python train.py --arch="unet" --train_examples=97500 --rotation_deg=5 --norm="groupnorm" --block="basic" --lr=0.00165 --eps=1e-06 --beta3=0.999
Rows from block 3 of a small segmentation model, named by matrix and row number. Rows with one number belong to one channel. Each number is 128 + 24 x the weight over its row's rms, rounded and kept within 0 to 255. All counts start at 0. Numbers have three digits each.
After each channel's rows are labels from the 100 images, of 14848, where the channel reaches its highest value: "strongest on" is what is common among them; "peak at" is the part of the image that holds the peak. Only what is clearly more common there than usual is listed. The data: coloured fractals of 300 iterated function systems on busy backdrops. In brackets: how many of the 100.
# convs0: first 3x3 conv (model.mid.0.convs.0.weight, 192x192x3x3, standardized in use, each kernel summed), inputs 0-63
# convs1: second 3x3 conv (model.mid.0.convs.1.weight, 192x192x3x3, standardized in use, transposed, each kernel summed), outputs 0-63

convs0.142:137134146100146102102141129134136158109127137154047145137150136136143126142171129143138135125116111136125143137131113137122136132106059146130129121156136134129124107129151106119137135129135136
convs1.142:134121154162114084141087127145096140133109128194134115144131123112100145090108142089156136156086089130149144148128123144118147107113110121160132124138131179133157110126122064077132136166140137
strongest on: dense (80)
peak at: bottom right (58)

convs0.12:156155145032160110107143141146161119123131133136066149152121159152152046103127146128155156142105126157116142138126116162132136152118087125150152148124160131152139110083138126134131161126159124
convs1.12:099128115080125132121190103130149105107102138151118100120122132189121132147127138127133090094118175126135125115096119127148157118133201127112141144094137148137135124125130151135145126130087138
strongest on: orange (39); yellow (35); dense (25)
peak at: bottom right (45)

convs0.156:140126144170134092066136120131139154095111129164070125127161138127139176164175125113134131122077119139092129140132095140121135126105084125131126122108136148120121082156160113118147145130137107
convs1.156:147134076065103131137172127104153093105120141139133139115129108104160106100111131111123162170138173124094179110143141126095125122121112135136123137142140102123107136195127123125116138105065130
strongest on: dense (71); pink (32)
peak at: bottom right (37)

convs0.50:133095145105131089106098114119127164088121118152117116144156127108119150200187111155123107117126082133136081131141112134127121132137112145117113115126126142108100122174159110121145153151124094
convs1.50:137145169195131096123107119132117197130120132138125113125140126123084165103148128107149122125093071138105085125149132124130122113133135128139126129140145145135182139110128127116112135152156128
strongest on: grey (39)
peak at: bottom right (36)

convs0.183:157141135043156129122123141143159112133134129117094145162108158147135016104102136136147148141119150161121157130116123162130123144137106120145145144141157122137133115069113140137113168131156141
convs1.183:157137117110126129122175135131097090146089110186139107148126130110100101110094135116140154142076149130145151171081110140108120118133099128127128142149141152129113113141129191101140128174105138
strongest on: yellow (53); orange (39); dense (35)
peak at: top centre (30)

convs0.99:097113119158097149188118140127102129154137137113172113103119094112103149103118119128107093125172126092169107115135157093135120109127165145100113121143092115124110174133107128130127082115095144
convs1.99:149136141183153134133133120110133121199132143129102131158124144153118136163141123131130092105125178135130087152138126123167119120142187124124132148109140193144143135109125165097139125152191137
strongest on: dense (79); black (27)
peak at: bottom right (55)

convs0.92:104107116185107134171111136115103135120136123113204104114118102105104158131117112143104102118153111105152107115125151105125112119154193141107107113135104114117110162140112117125120104122101120
convs1.92:148136141201139088120137122144129148164105132138128117145127152160079156130143123107143108098090105127143060147119114127145108120141154122113136142113139181129172120100129153094134126177175141
strongest on: dense (92)
peak at: bottom right (39)

convs0.170:112119120181108136156122132121109125129133133113209114117127113113116154116104118128108116126139121113132116120125138108132120124136195134116118122123107124125128146140102125128117106130112121
convs1.170:121139146140107139109172117117160115168136148092122114120124140151099107184133112141117082112146128133119116100091100119173115144150181142098122142134144186128124133094132149139152120120143127
strongest on: dense (92)
peak at: bottom right (40)

convs0.69:107109113118109186205109127114103128170139122111165112129115106114108126122118110150106105114185138110158120109113160106115108116148152128110108112147105109114114181117116135125109110119107154
convs1.69:149129117128111161131127119094139097162148162135113160143122121145119120165124129140129064112144201136121167123121123121153120126130200131129128136128127186148122136141128142101145128116157133
strongest on: yellow (45); orange (42); dense (28)
peak at: centre (25)

convs0.32:131094120110120093109104133127137169095134152158134119154153141100122153170171115137112089107133134134110107151150084149118107145114110142127122109139132135131078097154159114130149151155118121
convs1.32:134124145193152128125140127130114104159089119148135119134125142148117122137117134126137117108101153124136069150105119128175115120133139125116141133114139164129128122133129197100132132182170138
strongest on: dense (88); orange (33)
peak at: bottom right (38)

convs0.70:151147141116149090057146128142154130103119133146063147135141153147148127140141145108151152140080129151100142146142101152138147142102087125148148140114153147142141082137145129134147153138153117
convs1.70:149125148112149149124185132139132084162118116110121097153122155167149117165128119136109114099135164122162098158096122131138109139140155121099134134098126151119099121108130172125126117186118130
strongest on: grey (49); white (35)
peak at: bottom right (35)

convs0.5:132145142214130098062149111125123124113107130130107127108149130134143193140120136089135150135090138133089142128133103117132149140099116119143133134081133149133158081166121148132130124136137121
convs1.5:110125111053129181128174129118147103100147126071123134112128116130145117162135118158102145126181150127109156116144137123099128147125113139115118119129118056110084144138129121181109126081074114
strongest on: dense (86); red (54)
peak at: bottom right (35)

convs0.26:111116121130119118107135117122107162130131141140096140122150108119112155141152116127112109110137124110125141122131113109112126118100088141113109108168107122125119113152129125123123109129107153
convs1.26:137130128121112088125068151134123157088136114146154100115133118092130125078107129105130176169116063123145172138112121137109131134117062128141120121157129120125140109131128066132134128133117127
strongest on: dense (80); orange (32)
peak at: bottom right (43)

convs0.103:146142144127151075065148126139147144083118132156053134127151146136145140157176140121144145135085111145106140148146098146135147144094082142141140134125146151140137084160150112130157146141145112
convs1.103:096115072069098135138139133134133099033136135147133161107127107114170108108109140128136141151129144124115173092126140132107164117114113127129129118118116089137110125157125100135126133073077126
strongest on: white (51); dense (50)
peak at: bottom right (42)

convs0.63:150147139110147093059148126144153129109118135143055151133140151147147119137139145109150152142088134148101150144144103151136148145100078128147148140117151146142145084137142136135145150140155125
convs1.63:120109131124138158128148139114152079141112119104128123126125134160153110136120138132104103102157157116135141146109134130168118145118173128122138126112113098109102128174130150134123127155117128
strongest on: grey (49)
peak at: bottom right (32)

convs0.114:142131130073150115099134130140139160122141142143051150148146139137130100133151127142134132122118131143119155130118110142111126136107065138131127118163136125130123109113134121126122148132136153
convs1.114:139132133162122065127104144132122154096119113171149101109134112086103130084112133103146170168101056127131139120113126138122148116118072128146123123159137146125147113142128071112127133133131136
strongest on: dense (85); orange (36)
peak at: bottom right (45)

convs0.85:127128144181122107119123142126130139103128139139144122133138140116132166115118118100117125115092130138096123121109100133115114129115156115128123126087130139146119114138135117133135132128121112
convs1.85:131125147135156133123161122140119110163091112131120133140124150160121128141129129123130118103105160122145092154103118127172127126137139122109139137102136131125142124128130211102131127181163135
strongest on: dense (98)
peak at: bottom right (39)

convs0.54:107106112142104165191104134114103123148143125103189108122113104104099119120108110154100107118169129108156114111114154105120108115156182139109108117150101110115117173122101129127105109125101137
convs1.54:146134143183141112124140115140116150178095134144124137146126150157088152139142124113143105101093131128135068150132119125145111116137155122121138142104138162131174126107128174098128128154179142
strongest on: dense (68)
peak at: bottom right (33)

convs0.166:120156163208154094071148117108112142092094110119139135107136132142154159148118131102136167129082132124102140094126113114113145132123156127151122138099151140129173099158126143131115112108139113
convs1.166:127115157081167175128175128126120092164128104103120099135125146156150128166127120147105131107162177121139069145129137128109110134133132127126134112104110092105103132115131163155112124157086121
strongest on: dense (90); red (36)
peak at: bottom right (34)

convs0.172:132128136202118092073139123130126134100108136133153126114146132125134180137118126101126133131088124130097127132137105123134138135109152128133129126095126148126141090167120130128138127138134101
convs1.172:118130072074148144116168143129153116088138112066132121106127123159115131148143116146100160108168109125135122132115125126094117151140115135100124128121123049105115135131131110170115120094073117
strongest on: dense (95)
peak at: bottom right (32)

convs0.3:121119136182123105094138115123119165109118135163071124119161119118134192160180116115121119112108118120106127130128103120109127116098075128118115112124119139116116100164161110113145121123119127
convs1.3:131131098059103110133111142125131131073125137136153135124132117117141122090108129109122164170120117124126181138134131133079123132112090131133125123143125088127135120151126079126123135123070122
strongest on: dense (82); orange (28)
peak at: bottom right (41)

convs0.67:114119115080115198196116127119113112186140125111132121132108113124118101103113120144116114123193149115156129116114161114119115121141123118118121123144113108123122175099119145129113113122114169
convs1.67:120125123084096179127141120087141099114149160110135165101126095105120107166115127158121117143167184135094207100140126118122128129121130146133117124157119096125097147158129140154133133077096117
strongest on: yellow (50); orange (44)
peak at: middle right (27)

convs0.154:130128132178136090076140121121135144116092145140136140121164143135154156152123133114109144120091131150084129116133101132125131146095136136152118128096130148133156079151134134124109134123141112
convs1.154:115133131051146183117178115115137093146150115089109107132126130133148110179135109155102125108179170131130174126115125122141125143139131124120114122124124110123095138102134152176134114090082120
strongest on: dense (86); red (47)
peak at: bottom right (35)

convs0.51:114093124139113115174098133116110139096139125115200100128126109093100130157133107167106095118160098113165097120132143115129110127157175161108106112143106122114101167153112108127122122142105101
convs1.51:144135142171133039123098135145122205114098128148143113126133130134086165092139131075146133122090048125139101140124122132128122118131125121138135136137137148127225119123128117098124131172145136
strongest on: dense (90)
peak at: bottom right (60)

convs0.62:152142140110146095061147116139146139098119131148058140129150151142152127145145143108142155142094137152096145135129100145129148145096078117152142138108144152141153082144150143136139143144151132
convs1.62:106125091030126171128137133117144105086150122095130143106128110102155111136121127150107162145164143128121187108129134127102141140125082135138114122142117064122084137143128100178120125072081116
strongest on: grey (60)
peak at: top right (33)

convs0.133:144144144188134087061148122137143126103111138139101147120150144142146164131126138099140150132074128141089144138136095140135143135094114126144138137104140149136146080151127129128134140135148109
convs1.133:118149126168133136113167127148157123106154131077116119122130144142095144161163110156120115094118105133122072093105117119146117143155144133082121134133147161138104140082130140152141115121147126
strongest on: red (76); dense (61)
peak at: bottom right (32)

convs0.96:135136138218126093063143121133134140103113139145107136119152137134141194143135132097135140127079132134091137138138097131131139129095117127136132129103132148130140082167131127127138132136140112
convs1.96:142139138160143150110173126141152115141145117083108090147126152167115137159149110158113110086137130131139044123102115121142104144154167127083125130109136159126106136077132168138133115172140129
strongest on: red (68); dense (58)
peak at: bottom right (40)